config = dict(
    grayscale=True,
    num_classes=2,
    experts_per_token=1,
    patch_size=[8, 8],
    max_precond_dim=1024,
)
Rows from block 3 of a small segmentation model, named by matrix and row number. Rows with one number within an expert belong to one neuron, the router's apart. Each number is 128 + 32 x the weight over its row's rms, rounded and kept within 0 to 255. All counts start at 0. Numbers have three digits each. After the name is the row's rms in percent of the matrix's.
Before each expert's rows are labels from the 100 images, of 14848, where the router gives the expert most weight on average: "responds to" is what is common among them; "patch colour" is the nearest of a few named colours to the mean colour under the peak. Only what is clearly more common there than usual is listed. The data: pixel-art sprites of 400 made-up characters on tiled backdrops.
# router: router (model.blocks.3.mlp.router.weight, 16x192, trained with AdamW), inputs 96-191
# up: expert up (model.blocks.3.mlp.up, 16x48x192), inputs 96-191
# down: expert down (model.blocks.3.mlp.down, 16x192x48, transposed), outputs 96-191

# expert 1
responds to: lower left; green
patch colour: black
router.1 116:169139096104162135132107153131180107137178079151138145131072086073149149138152106051115162175180116110163084181121135123120150149088131132126119160060123091129127144141142141170153094067113167138130157153176118151098126196117190183127216150154155113086148118082081105158104134084104133125
up.0 084:125075184103095117148141145158074210121119122131138148160246144125158130140089148107113111128086146103154121177113071124173101125130075171182131130168133117185102112132139142120128157163177089123143117083081115199042108127115139160152104109142060111143157120148151120123147098108135133149
down.0 082:055118134146156129147073101124132143147055090126155126177075146149126107144065153149116150122083122087151092139116106128094135153155123139159121128095149105099154114187137127139089173117183159137142158116133168063120114236104085123125129103116132171137115140108149128152129136062132150065
up.1 088:194107124097084123045153138132135129128127114110122162115083127115155125146145128113100112109131120191131119133138128153156197140160108156117164122125132127083147159125134111141113087125095113172129154082133138155170159143156089104151133163161153151122106087170216104153091078117150149117
down.1 095:107140093120135149106070071079087171105196096134127119158177151120128108169181084126127099157125120127149065095171111093134199168126140122164155127190119139152144113122137152093123175165109185133159175136136136102152143064137108099124119130101143117107101135109120069128115154158119097178
up.2 087:178136147174176116063156090121154128129093055126166104087106116172168122158114158166070175116153116085148109086132147115085148109104121148136114155151170103057121093175104142172167163140110149133169166124113182133147091172154128087130117133153121194122165110154113091112119088156145114090
down.2 088:143139101129088071179120089102205147095138137171156084090124104173169083149056100132120121146127140112120127106110144122135124151150141144148092099116170170126172097135142079132193143109123179122131097134095161127107138130111159157113108146170083076140131105142186161102163136128133191093
up.3 111:147147124108129108145134110205142150083143126149108115173118145085194114150134145064184195102191147146092091167152155153159103113154095142136132086115121097127065106122135147167181095112103079116127106155136134162100197090149124117123128086179176147161145121116129108077160151144183151098
down.3 105:178078140121149149129134108173097128176131098156074167116133097092107115153123131085120063103150156148203103164174118101150107101105078137130086144110140168080166121105131123187077184089157131100127137117151112181148162187102154070131165168145126122155133105159134096119101069149119118076
up.4 127:128152151104084138145148150144125054185160105082165140141158123072106143154154124112113141129184156092123095115140133114150116158066100235148159123147144108162123139155187093155074130167119156159107126107090126189101122086099110160136202094074177147137105158132104142110175162111118097113
down.4 111:082103185118129125091111123149094131148095148123068122141079161159147170140149184157079157094159151165166114122134139104130109121142073112130114123123095171108173146138119149090159108054112144164071128085124135091124149125071085153116106169150102143133114089126159134077096120138115164155
up.5 100:107119141161136115118168173146117114081114035123137118128137089184126086171084122170152168092110106120126103116116126086124223136151111145137129130095088119192185151109137097249100120138118096115079105109213112142113179113153169108099167131137122152123063158150179155106130144112097137110
down.5 102:090156110104111071095158128080089115097112132104099118113174086182112100163126164104140119132171146123126098142160177117100093101105166127095105098137147151131137137173124165152094110102080137132116132143133071069183101197130097133103142123085099121133144186081117089088096155140176144199
up.6 089:129161133095100141104156128115081145123119119099099105180137089156100154174105122132133150154132052136174104099127118137163146164135067091149112147153108103053102144110157144124139139116065121118163156128121145103179140073148173094108197127191185152147119163138105154161077149106181098089
down.6 099:126113145102148114162202170115101097175123070123129138130182096131115139106072076099142178122144099188119127091169164065149179078156116151138132143143153088138150153131137143207103167069198113124128138191149129086181158160087126079124118094133056112105120074093120143166137151066074111115
up.7 078:125117066132156111185170128167151184123139205130121174088097104107152178065106114165120136134103124143146154102138108066111104195112176118173105111121133148135174148125124150079137092081097147131137197104170106121137119137139093135120140149077157149143169109109149078097077072118115038104
down.7 083:123117132108153138181164167112125187130117146142073077143174186090064121110147162114079151154123142158114068195082144079094151087118182134077142123113073225174115117111084128109148090180117140094135124148138064103111054123072164157140103130107124183151128091063128126168141136181139184176
up.8 105:116140159156135185149096183175124137166142089177164111115106130117186127086184128056139115133178160128116107086130066095156144105155162085077136123097142102116127194111082139149101103105172076131081132174159098117081172126147124145064149073156153107120199156102131146084108148116103115134
down.8 099:095129131133087091147067065117140143139083140167170141184165126078112156153119107104108101176146201185176124118127110155076090042139160154116113151198130140085124120138148149109148150112074127125136154202137088148122138113106121114128121154115101129107117109130111147122083126183110172130
up.9 092:182101129082164073101181064145145148151205082192152143124165093146181148160076177168102142062125138132108113115168172074075185104130141098132146126156123131153150087088125120214146148127163134119107148152137087160094130136091113145130173132195155107117105171072173107089114113090096108054
down.9 096:138128131118132088107141178101178083070069126173155128139158139154128106038128175180128149092140128082184167169104125181159077076102120150143093114092110126084133184126098145132058132205113136149138114109139147155091147103142101133117101205123117180064129160090112137091151133172078113113
up.10 112:150154134138186126112111155147117125093155094121156115134108153111226105137142131065118148118095154132111128158121125117093057105107086137091112129138119147217088152165112211084071156175114164144138143095100137090162141125100178074090108182112086158167103117142075144130112102199118109143
down.10 103:106111090114089185082141112151124137114190131096135168091088105125082127115113139160136156135125142096145106149077086143125123153146150156114105140186151136092137119162176122143131163098183064150148120070121109137138132202122101169110166089130191136109146112124106161131191147122116177092
up.11 102:164174144102111142141108145157129161119089144192094147099150105126101130097130123117091142082163143180149081163121158118175054146123164127155102187111086125145075134109086115067149152121146144152101133103155168122129068121077074144147151177123210116151151142089129154161079128130068120105
down.11 103:112150168110156094097123115157135150140180107136094110094121154151119131114166113132094177171109088132151170123111120196134163133134153109108125125107151143112162083116140162147112179154194172122187083143141099181167172161115160171121129084142177127062150097082173176108126150145107091088
up.12 100:111095138112140075077087108117141113137133164136133079119183110085159134167138120113106086133144114164110139111063084149173116146125172085097156129148134151165159171114143106118148115105113076133116107128080134144124094158085128109114137104153171150178101158102076102173098143110093109105
down.12 100:063139153133158072073067146086162162126159116164165096106098132112153148143106113091073152145108129145167186124117050170132110147135142147156207129132145071164146171126129151101117121083140111088107137175099136090069124140122165154151162098172130173125072131143072109130154138143142106152
up.13 092:138127062123178132140133145117113099158128080092126208072168145099168148164122144148078152128128061186128162178132127175157097203107154133163132091122095088124109103145161129197144152075097151130107178143136069108127135116119160121089148110099100110173169112157118068155122041155162111120
down.13 092:107089149138135131140141207155140172148096113136142134126127145124116157163150133121123112082158100118148129144132062136092126080107109140146136126142153164122083116114140161130142159147117128115128094088083147207184200129098097126153173145141110126128162126129085104152141127097143119122
up.14 092:074123101155178171104173151072144111144089124137075146120088143106110101155123103122108105147151090089165092130142112162107198138105123130187112173160145127166109124103119100141159066217107198095136109107120095091149157153096161176107176194127106081119067086149128161129130104114127158133
down.14 101:125162159146141166181165184060117066131140117123129160141141106090118154149155131114142128127096135149108088115146091085109122155120171110178060160155124119158133180124145195115169139120136112138101137114098081076148155100149087207154084106133147139149062164131128141103144133154163114100
up.15 090:117128140129124150119150109160163092078137123112155097143135124084131153157164152182158114039108135153099144111124079103150193110111103129130105117183125127124179143118145091133092038089076185103154149118083133142157132106146137157115104103122173128135106156128148118091170105129112122155
down.15 088:190099113139094120158118126072182165108064135110085162178123087153124069135080169099102170147104110159153132123144114054130068179088126140091140137155139099114163135070110097136139124057199120125183146115109128161143097143073157132151073113183122145200137120170110056110114127076162108079

# expert 12
responds to: upper left; green; orange
patch colour: black
router.12 104:144081115113163131096107135100200178111192147102157126206157100145123114126130096194122176171114101126144103148102075134105169149123163165119120102100105093157080097151095138126163124138114202171172089106074104107144129191155123176147096127119134112136101159120127093160111129114091124120
up.0 099:124156136099099129123113119111124138141116157089093115222088114120148130139132141137129166149105155144142128098088151084128083154160080126109107067139162155131106145113152180122126116203128114146128139081127088146162113064146059130187106081172083153121141185163121106170155171088141130079
down.0 102:156081199096139156134083171147160110155121136183134146126138128108166141147123090114091119178118138129133086132096173136121096186085100130151121136121114153132145137137150142153099181140151157141082120049133168096153174102131151131135124166153164114160063098135145137126112136139081113143
up.1 095:169117081133145124085150195126107085090117102132094097091115105123218126125159092105096142082127162153109089217120132128089071163144124105120166178146120159146081151193137160104166101103071147115149089099136096091090176120110132161133114158081150160136080133109135163170163164146163070124
down.1 096:171120113174131092057059113145088159127136146159118122054113152137094088111092096075113144146131131125108142106130111089138104134133143081113076130075158112090112133125112146177140169129120164127138137099114137182094174170126087103172123127167119100138124134122123081113110128205170107160
up.2 105:088095151136124126122097124140137090161119152133117138109219181130094080138125081125115113130068145158181145144095108062086141066066185132164147135148137155088149166080197142105104148180104139167131113194127109088140161108131138097153082124157201163112140115077132128103182108160157187172
down.2 104:164086135147137150085126115061137081161129109171147112168145117102121114127100112100108101093132129155164136129118088095116085091142106125131181137174118156128094165072156120099120137105123123120122120098181130105104136054157206086104107191149122169109144104122121141083126118089142157153
up.3 090:178116135165147095181139079147165042170127097129161127177198162118109105110193133187142078128076129143149082144115127143138135162182130131162060074139129140100080098185161153113122124151128082170152147115082097154106172103109205165141108092079132181105100164152102089163162090113120116120
down.3 088:140146123169089090140123111115107210133151132100123127109171123152108132127096132146126156119134128137087117189136156113146097135113104159139124087092119131136193118127137150148154103155204136085148110118103154133131129150156141132108117111156168153144088182127074096131117147116216149135
up.4 095:128057077117231124092116144147140098123093134096150164145096082151071125176085097101150094148104157179172201099179095111148057042152128156083121134150135149072129086130102108143195147089103196100151094077149096101170131138136151100137140113104152129173133108105115116140133170161149108145
down.4 097:123085115131117149065167014144106059156128141098124146110119117160179142133121135119138142130144140148154095137084143081081188135178131105107121150180143161066101109163156082139096209219108118086153107148147112158122104165171147110141127071145150135117119117158055171139149111188125156116
up.5 087:150160107181117081116041156092143076166159106147135106119105110119119130108121150127078112122116145176143172158130175100161211082143085135107182149096127188096178111132130128079122129228116119184111121094096124154123137116142152104111167151097073155123124118116141190166099159133173101126
down.5 083:127169082103114181151145051130125088134144085179092074120132096148053186156170136150141119173091111147121124161121118142141076118164027119128134091123068206160132142088127101135151135067175128105108138189112178117118158132175121122045125162084114150170117119133124107108097168141156118142
up.6 086:175136114132106068137135171129129092172153083128118125130125069126140134166147128132092156156109126116115147099133123077064140136076121098104091131126179160091086108148092134108097039108055165112155089109083091147150142187093135112141100143102132114141079107123147121159165139143069167112
down.6 091:116124112125226176160179158157086032114118171202131089097141127164190091066098095121161072141126114137141127135092169099103076153092129155102120131124125155136165148152101135111135119180070115089141103115132192180120106114154202106047143131146093183121176147133093092074139101118158157134
up.7 103:150117081139162175160172145134116145109128134153143137161137137091083099162128137192127085080094106132126164148090142141159147178148105090155135141140125103116169126141108128136165139171161169058149088096146087178117116089139135076130144101151134146122078108131119078112122151123138145121
down.7 100:137130128135178108077137082136086111121082071095092126118074109089132110209199141130176085096134163146150133110155149163163050131141088139143081117152121130124125121129088101120159116105108111085103129103122138151190113181108111050135122146163091084141095098131084081070145082176147161172
up.8 104:100094079101090150127140090113154058183139095153123097091138109111089144096130190104147192167155127113160140124123110130149187137115123095113118159117120192135181133115142131117155087169123152140104121127095044148195139135146126081109135056172195164137108089143117126111101129130121140148
down.8 105:091122155119072089100158174124099074140121118195124081089126105160095137139130148113118100149154094131144134161112088132153164050124108123068105146094130130069120209121111162139118142175157141138120156132163138079118065149212184160138144166169133107149116058143173141121085125076108119155
up.9 084:145153053118122149163127096115084123130112076100190116062121123103138058141104120145129115088152139147097126151117079133108072131126112111072156186102121134194071159128144156105109132143159167096064151150099075129091130171091129131164093102160158176111095154097134058122161143152134098209
down.9 081:153146114169118157146094115172092160135124100147147093088134131123120129128081108141124157106101158120207119143115150099158100079203130142157106180147137096123097080087069181160135090167149141100138186162124191127127122130150129132118145072150127143039093083125179118092108186107126163169
up.10 115:136144113145148120069122116086118120103168089134161159163150096111097093150143186077196160107158113159107120095156127194134096122151095137125126108082110131143160105108146127074121144197105140172128151133094138062104139148113177156148156114141099151172091115120086100113175081093104132128
down.10 109:104176161150146164122139082101179095120200114144100161052148116128163173142136125155141124119211159120097139084111139103115169162083132096069172138083109119151060149163166171136159115183191107123146136170094109159102125120139076076118151152129151094130114122091120110136103115079161091152
up.11 099:200166107177090129110108085088144116119141128115109121104113180192138084132126154205137131122133175096175085188114171155106131119166160151117110138122132095075166141146105120159087117101111100142079146140163136121135134073074086155116136157123128100137121099133132173143115108126143082123
down.11 101:114130117104079162115113141152127073139072141140115138128115157127050097077095156159177135090130109110146137106152126092162121149172119095156111151130139201174076104107106107115149149150108123122119134063104096105134083171089100176130152130095077141150143169138159173153141109172127127145
up.12 101:123100144109151112132101105150138126130126142075139056203149131084176105131135122147175148118062119219185125117181135151144224140175178150136157150121120159111132126126137110105113140128159117153139152134104186102133137153135117104110123148033094125148061042105131118212103145071174124106
down.12 101:144100178095086201134154152174130153126149080120174097123123072092176203111081176117170166107146119099108140123199141112132089176134139109106108136172151177146122174108115125151129060166159151117157124091175080089119103073160149083127127107125117118149164146143115128132163093112095168169
up.13 104:091126094099087117143099118138132104121093125144141125104168125123101082144125139151119134172132128078152094120120093121121125144054132166110232178148158130166180198116089126127118155082050115118157132138121151130117130149130110099163165078130142193119153159150076131129126102100102120164
down.13 098:112136122138128172085145174160152086163132129140064138110114075118187136130105099142138055110085138129135149135105102154162089094127107128072095095097167118105128119111159141114142113046147146153116135115159152136143143214135101171143147126142181146127144129112205106119187086101097171171
up.14 110:135142134133100180106139108156178180112123106103166064120164125148146164121198114145075132147122069099101113080138106111157080133124127146135192116092141070128144168123136029129190112102182170146148114141101075166150135168090056197158119151084068092105156102113151124111117100074110089073
down.14 112:059068119132105151123120177124112113166133149125135106177138124156128138191144119129165126084122105134128094116137108152103115129117156114143120132175145088112105180125130071152114115129138117126156108142172085132164150061098108167128076166109150070208203176107101065153140095130106160107
up.15 117:119081097139162109094122121075160109143135145127054078146186150145162170058173145142188102127137084086099145171197075136169168142108175169160155185094151123142166138114112148060113118133166173127086091124145098094115150119120103174122200140073079133131115182100145124188104115128129136082
down.15 114:204119146146123153155125105143075155102118105171141131116192167150090170061090099147162175112093144133138133171107189149078191077161097151110140127130142102150085149136153075111132123193144115107107080101191069152133109073145080151105167237115141145123144153140113124130179124152118114190

# expert 9
responds to: large; orange
patch colour: grey
router.9 135:158129172181195125112127122186211124142175105135115101119065111178150102141146066144094167157161152141137139125142133133145088145194093175111133177117128098151104164182113186195165132098057112126138104081136123140124120170133130135176125068136160135095117140145140156118105086112143055187
up.0 087:162158111123150106107133171192166161152146126109138190119175131163103101145068133146155115145124117099107121103166120173186195140106099134184099145079143114151122119050130158180173098109151133165161162156075085140156143176102175164066151089127136173105135191105140156106122098121189132139
down.0 085:134132104138117152018129148120161127146107122108125170107086139092087116139154189150136074175105133167135123138139138133151133149119092092106129142110136138154117138103186114069156117204160118166170114152079106157119093148170124110077113158149093066131126122171112158119088130123188070146
up.1 111:082190127088163107104139102065111142180145115132188150068142183140104093144105042145142117098144155158121156141186055128107131106149148123163148134136105138099154093184164179112136125110234130074144123120132144198181162154126082116132122128146053165127112135144148160052128151139123125160
down.1 097:111148160126115112108154103168082103125114148142156098118128124184114106157226140122132188092139096164112164106128122099129156132117127111124179122164117139155090171103154128126106134123086153094091146097180072201155182128111148169089088140146152063164133183106144129121113090136061139133
up.2 112:133147164038159175107146079154174163128128105099091127129128078198139149088126160113124134174147144165112140082116095158136178125126102142076144153151108144140086130154168178119132108134101159172070142132125052164086105071157111132149122141099152148110199104205196131118136076112123114163
down.2 102:162082139094126197135126101155134093161118147133149186115110120129170135090103187129124190174115117128134129208128145155133162122085196122149100109060135101104134129127121100139085119151077161109115115166126102089141020117099096164181132109097129154109146159142148094191161146166131139051
up.3 106:169121162135134108158149124128151147078105119149113132114144166162072130141104109117137085192187171152101137085138140135090122081177146145064183113136130131104100058114141176110082142132141153085130103128107117153102169168119163109151069103141110119147161153075163141133142113050162140225
down.3 104:158125175169126126026129097129152120135126150126114094107100142171147118139094153083145158107097041156068156118148139088132173043173150066138135168177140069122207154123099123161153132129166114141156127068159127138114128141144145101160124110100121147121112118118111145149111111125110084169
up.4 125:073188148051084125122143208075165150116099106143141172157146140089119131180128080070175052104096111124119132158136067175153083183132086128091184058125098120109083122154143168096106101120135096130088133172159156170144168153111128136130122120204137160143167130096130126132143114076157136148
down.4 121:062115141102110139135164195094102168095154100167108112150163146117125149130086059114139068166087114090118113139132095142147137146126093147111183084185137148140127131167101151097104130125170100161122131186124164135139185109094127113029119139162042112132162138085148146128107177120144180143
up.5 092:064148131113128117141079145111150107108132094121182148108122098185105092150097117130062178070138111144065162159097144144205146147142110144128155157119163095109102102154070097200142170135107122115143137106124116154122171110186214146197131158168110142113130100157166143162119145111082138093
down.5 089:145131085101142119125102142122180092162121139153075122139129162135120014111176151110104133079148121142073128077171080119112134161153136095136129140155114135180142090128091120182105146058137149167129127112135114155134089146156168158212108076127018123147136133103129106143169184084103186126
up.6 094:158164126149185129087159104156131120143146127124119135119127141092100150103175122126110153096130137098107114116213127120118207141068096132103107136170113090184134143154091129198173201088125101152095111183146082127152111171141091097170141101116175171148097112128173143110079124057143107105
down.6 111:138067138110101092135115091119135157157163130133113154137145147120135076165176122090093141210139147200168147153161100190097137119118105146140109090053071151073084153149139117157094141163161146143114202149168185119120105134093180090149131159135166131083153131144174117085100144102139104132
up.7 102:176159103229144125090180110088141075154157162148091165127068149080132123135165101116125157139129148131198081139134097089099149120109096129127077121116151154118171097113154133144089124148127128119126164093209189075170128118073104157153137152152192107158123094109095122089117128098124109125
down.7 097:078138107122142126072139147075123118097106101127089174131128114109210185118145122122142074116078114113190143092142117159158159141126152129133127160053183078138121149134118169119118089151152062135118138128157142137159051194069203109166159123072065157158119115146126130096158082148140166079
up.8 104:109103128153138141113127116132175190141088083121153167087114154119120128153111114206083110141178150094177111131123103113128157147091197134168091138094145156085117184199162122118186131163162143173116132159111138155056103076118134136090176111141106093118071136144167154086160158096097086117
down.8 101:131107095104133182119201173117137110117198138145199156152175156201186158109128119154133128130104132108099151118085110066105121154142153119177103151093120106126100140201137070149169113136160178124107077132113116092135093124101060134089144117163231140146112135061115173105068177085124225144
up.9 095:060141140155157112131068115189123136165057114126096132159165114105188131124168103110108153129107068115150125162097176176113171167124158149144112169175141086129175143095103101117162083118134123178151122081112085133165097102145140153181103089110136149114162166148109098113104165110154137031
down.9 101:138147139085175134179118062185111176096160107101145137153111062163111159110202162114139139072091177159102131150115161121119195133127106120128121134091112102096159137157113145133114131151163138124105121158159146114097166103113128134173141164110075091115180140111198146138115124087093144120
up.10 093:154140111180086136202096131182087168160123122108059200105153099172140162133130110107150122124114170091115139109123098086113129163170087166118129116129084169146103116143132158129166177116080139080135108153182153105089154119123100077105128159149087133122157181102106156178138107184147129158
down.10 082:054124153124124086140090108143139138130099098138140154200085132143087134127070111159164098118158201145140094133127167108074142116105112133100122121170110098145146177124074132166143117190107129174116184124141110053138165107154122145095085165111214126111094125147123181139149135191135087102
up.11 098:167147134151091198172120086136098153106110106111138143174167157172160144156132117119142152155102134110139080121100119119156032205107117125130077132111126102136056151106122123119179098169100161147128116159160121100141097156156128115181128056135110121117184180069114106217147115123089141088
down.11 098:140144118142143207128106192116099073169120167115138128152134158120064185119116117127156107092106139117156115179142088119159158133137125107105168081131153134132150126136100154117198087180125124117094110108125147146082137117144113210082131158130172116133104179162129119077128101102155118166
up.12 092:150080076176111127103132106125122163088104080148156075093158133101160128111073118118116123131152181103116109118127170125138139156155174083151114177079121123242111125129128131089158149095056145099123139085147113107163131101117205100132159064111163126101151130110137130131126087131169133104
down.12 097:109134090121140071105138110125094131145155132082142171140146100060166098137138128121135184130150150137087174130134095090134103127145159135133080129122068129099147144155121091095108110106146156120094141212107119196158157029124092142108128147149116117188186179060145119112154125170134193199
up.13 103:145110102107135123127145155110196124126057129147148109134146026112191128115086105106157149098131134111094159138142104143145093117090138125147155124118161199152188119180121100169121183137117145158158120176164205165090152096172142080085140123096162116137136122140085130105158152144049163097
down.13 104:083117110130143092121072146084073152109167146103164105136089135116084119091110130132125133103114136150148101175133113156135085082144100120126122076113143174150197177098161149102129170094187156180144091146147145164208072157069044150149121061128114131091164100108121096169099144160164184181
up.14 099:184124105157105161109127168118142080120182121105082177175130155157094155112125104095142110154117107142131104115128160079105063165154154098120105117132145134113151104137163100145163178212066073062120090131126077173173135158118150073153129109168096154156137146134099120131112116122060157096
down.14 103:096127177114117115112106165075070143150085106069147097118172114134074118169055120152154128092146163112145117134113157105089163088145157121105198133175117132061170160142140149145139133142095090121167108154199117145148195116103147171130122090143105164119137129144152110118179113150091076111
up.15 097:152120151149117181124154141117104120095085101130150093124190150112102131131139113111079145149166138144074184128137123191151115074075072164094161107117114160105159163097119166114126134122115185174139163095144106134115078156110143065115112114057073100152175160120098146155136135106144142190
down.15 101:101130118190068123154082099190156109119100140149159108119099120144090123125119140176098073149122120137115106112144151136168093143117129127107125110143091122170167132100121078155136132124118106088116180086098096137160073133137149134134135181128164169140088172164106116123115133094123137199

# expert 10
responds to: large; purple; blue
patch colour: grey
router.10 168:185123105174116110168145117132085170132192139105147121134129147138094171135106086158116176141154185107117120134153143106134096132222168117108131149062140082129121169168117128123145117113097133105175164124178095158086101190117123124180139146140135093108129152100170062159092137177138098117
up.0 089:120096120118107111178190179124106131150187150166163181112122151163146151105128192094097144163094130122111027093065139134147119136139128135114124153100133123100095149108120116113104128180144102120129152216139164099134168129147098126186116160086108183082130144066174160116100141100151168100
down.0 099:160130138116132090106119155158117164063098143148092111167121106135122098167143149148129132134135145077120136113076125174081151071118163092113121123093122157151096090185112157120165165149079143103185148089074120183159130135123114099115103150172165126118112147146162114115106132164131071045
up.1 094:091158113138108149135138092074111106135151141058105087155092128126164153101124167092142156103166200133113155088037118119135087105120148100085116169107162127122108126197109066079082197137091173146206166195121161091132118143094123138116155133102122152149134096139056122159107059150153105048
down.1 103:125120129126156136108089118180154126139150134099122126130140159119122160191172113165171113085098119140087114145172139124139225138128131132136133091158157108133114138120113126148088171063104180127057115136085111144156119112169148105095087125097093104131134162149181116151069093154157120208
up.2 097:159134141131085160131190144192155138075178092149134107067123186137119152141140091172099131106153143110107155078100061113171111123130096074143137172162174121142073162137110124123128144100194136118098131166101101159110139092076080140147175134159128086120104117111131070134089119122130169086
down.2 108:164174185148112080104094167079185183133117153122114121104095117150166126112130130041152115122058133118146147098119099102179146147167155123163118128115109112099126149173146189104084098055086103137159123154169126134123082092151140134069110119090098165139134162126160182148177140099193106116
up.3 093:084140188090132132153126125102145158114113163138089108095139170145143080119187149132120155208112113118147119118105086115167096152102096179115178150147094168100107168091133167156140087160085097176102121163121107192147172086052181115155094086221123129112173147123144111082166208144114110139
down.3 093:109144105111142144058151069132153112120145119075113120126099113189139183178174128124170129087113147160100150139079148124163098073122173122121084096141117112038087158134150110157133113090141130139145131127094142107154142097156108117155121179115104190145160125149146126165130120080077086081
up.4 108:200101142116162132136138151107121107160137159143139116103123127130134115105137070146074186130108097103029169108070156121179142158115083167185148161116200116093097085140138085117102187112115120138106147179130120131158114145134165120144172167086110013097090160133109083095141126137087144137
down.4 122:099151126159141108181082120135134075117134093194209131141148097129213147083103114104193098155132171134143117169120137164087083138068101129175128133132157116145105127191086161107096110144116123106103136103110220102119155117074092128095144116119130126133140122111097132071128120061121103181
up.5 101:147170111121105153132121154131135080102178129134142115191130117185113148158137132162097175141165128160140166091156143159144140148141110181133062122117133145147127152146206152141125120088138181116048136137084158098139074137135090146142123078139204168158115074075142178080082136111210102186
down.5 093:110157153125152106119188120127134133136097082122199169107074162140141151137099124108108112097139159137193112125097108120082173125130179123105193135125120144113125125104128136104121180127160078103138095084119195130182221100178149161094107139114093143078164169155203147132160120081133155138
up.6 092:129121129129117137137166182114097093147109092109152147153171112099056139132109141171056149078109137036106138158177161132128100098166156082167096153141125131164150160143144152099101071114183102180166166145134058132116119064181089159113161163097111120140142108158139122159121144077137195085
down.6 103:088098136048129158107105141152050077154140108075136198113108096128159106127084099119150148131110140082110100149131093151147141130143124153102080115057138155158121147105132181143132122127114120132160119179100180105086081135135148105164130141111088081134115110172105151142096153218135145164
up.7 101:130134115162182110134153161101051145109128151107110173163096144141131109181145146131054173092114098096141183145154103122172115081149181115102137121129110147126160140074095153131121158111147127157157145171144054150155167127192068093137152114125086112119176136089106066148120148134145165087
down.7 093:132121151083144060106097125121210157146190128105138077137108149150155136172088125102112097082124122122143146146126131164090102164126140129097066136140191140133153143169094170120136055126098135130148187115070142112113102119160156195202112159044138054139085072101110125105132089090161124140
up.8 111:077067121172060120075144177140127135105056124194139080139155120146119119160142147110121161166124152150139091109096175177092161143105123091084170116151111120147097126107112174134122109130124143107097124104130193099130183135137105132091101119144116241124128088137158180168135164117128102134
down.8 104:139133110152141119126153120087089082088117095170058122161159047107172111107099106104184069139157156157112141160144088156140103125080128134101177184170114133128153181143169172128113213103102122147104121134109182107064123099129143103144104128101138168127131125134128152132145168129138127149
up.9 098:132172136098091109119162122095030179180162078170107169185193135129108104146160137113157133146126154102133129112198093149084113123162122165168106119126146153129127199131137089111089109157134105098116167145152213109087124144171144124119164120182090125106113126101154030150132118193099119153
down.9 107:174113154189131111140111129224161124108082158091084083081088132124115098151141166124150094125139130183097118120117156170135125161167157100163119140118140137117111101098134174118139104116143154167101077085127137106113151086111148078167102129135241095120145185132103134135111104147183074155
up.10 097:168189144179126158121149096081075091134063066130154162125163124142112094143154113126154128119135185171129155136101114044168055121135187084206097122088122154154146148103134120141086110097147150168099149167118105074141076150167109133164122126120105102104137197149110135108131117134091138140
down.10 095:157133157132128094147160108159096188121154160079147159075144089178143122151222194142101148091146081115127110125167148124089154164145088077120123158146189163155128117155111119155158155128100155069114123081111127143175077099072118095105148113146147119165095115118137129150140119125125063134
up.11 094:122115112068142161130127095069075115149127115116185116118116159134113080123153124147187113166113162129120140110155105126100079106115107157124165104169127145209141130077117208126129118134153170123118158131158154130158085097135128128116080138140098113136159100131149146121140188167111111192
down.11 107:174136130182114109138118117174121140121069106135109155118128148160098109173119161101135098086124114100049108135124146120146246115109148154141129064167143178105141109082133128102154095105150131137080102124187111140160144155144097108114169081138080179133115150113096050142139128083114188078
up.12 093:085169073156070144158123164072113124116120137126141043117095125145169149121138203184162117152134097130156149085137139136133173097118145127147121187112163140049144142141086168144132124095098123122164112140125183124133191165078154103126138169173122147141143124116078073087125097132153129113
down.12 098:129143117080168098170154123179150104125181135147100151169076096159129110156116067121114169136145172138162110085170130175071142106091096145150151139097116128104170104103087199159073190056123123120182106106171191119149116158158128119182107099123158151114151095117229116134125126176155109116
up.13 090:069097125111138105123101137129105150150113048106104116155122139178130113106210089100151068118137117161128163147153058129106174190093108097134164123138081069154117105153132130094155084131153134059120086144157138093059134177072134180130079149131099128155180105106162172171151125087142156146
down.13 095:137167123079110097113066075139109106084131174174152134129070119156198178117175157110122140073127105117118124143141166106151136192168170091135098115089166068125101175121135153086109138106119160149098139137147095183116051102128144126148112186110100087149174160087147119125162176232144094115
up.14 133:127164153160120155092137196124102119091129109125114118168163119111106125151144155128136090179170118175159125106128160139127111077119116131102138135174122123098152168056098151086148100083178125138113143114148197103087206141131144107120124114129133145149162196191117109160143137145139089158
down.14 119:194117121173148123127129210123122151142131107162104112120162122132122095171084115073141121127094143162154116112129087103132125060078137137157145159134059148127120098155165111161108167159255148114133095100115182132152225124110084086137111149108148135132179134162150105152190120093138152138
up.15 097:109078169108132149141085116171175126170126139117134149110130139123144100133121149078122126101137129101120156100136093198177129094105116053139123151134166114193122168146148144193097085065178087137109144065145101101112139111130137164175133088093152082094066091137112171126134168158153152185
down.15 095:116138145121158135138103160089054102120071122164134084097130129184139129131149115157125076159139174122197109129090116136117144173137064108124158139139115130112156064119136133098152142152196108151061224132179135102060134110164095122136156112189122081165102135075127156117099096128143115119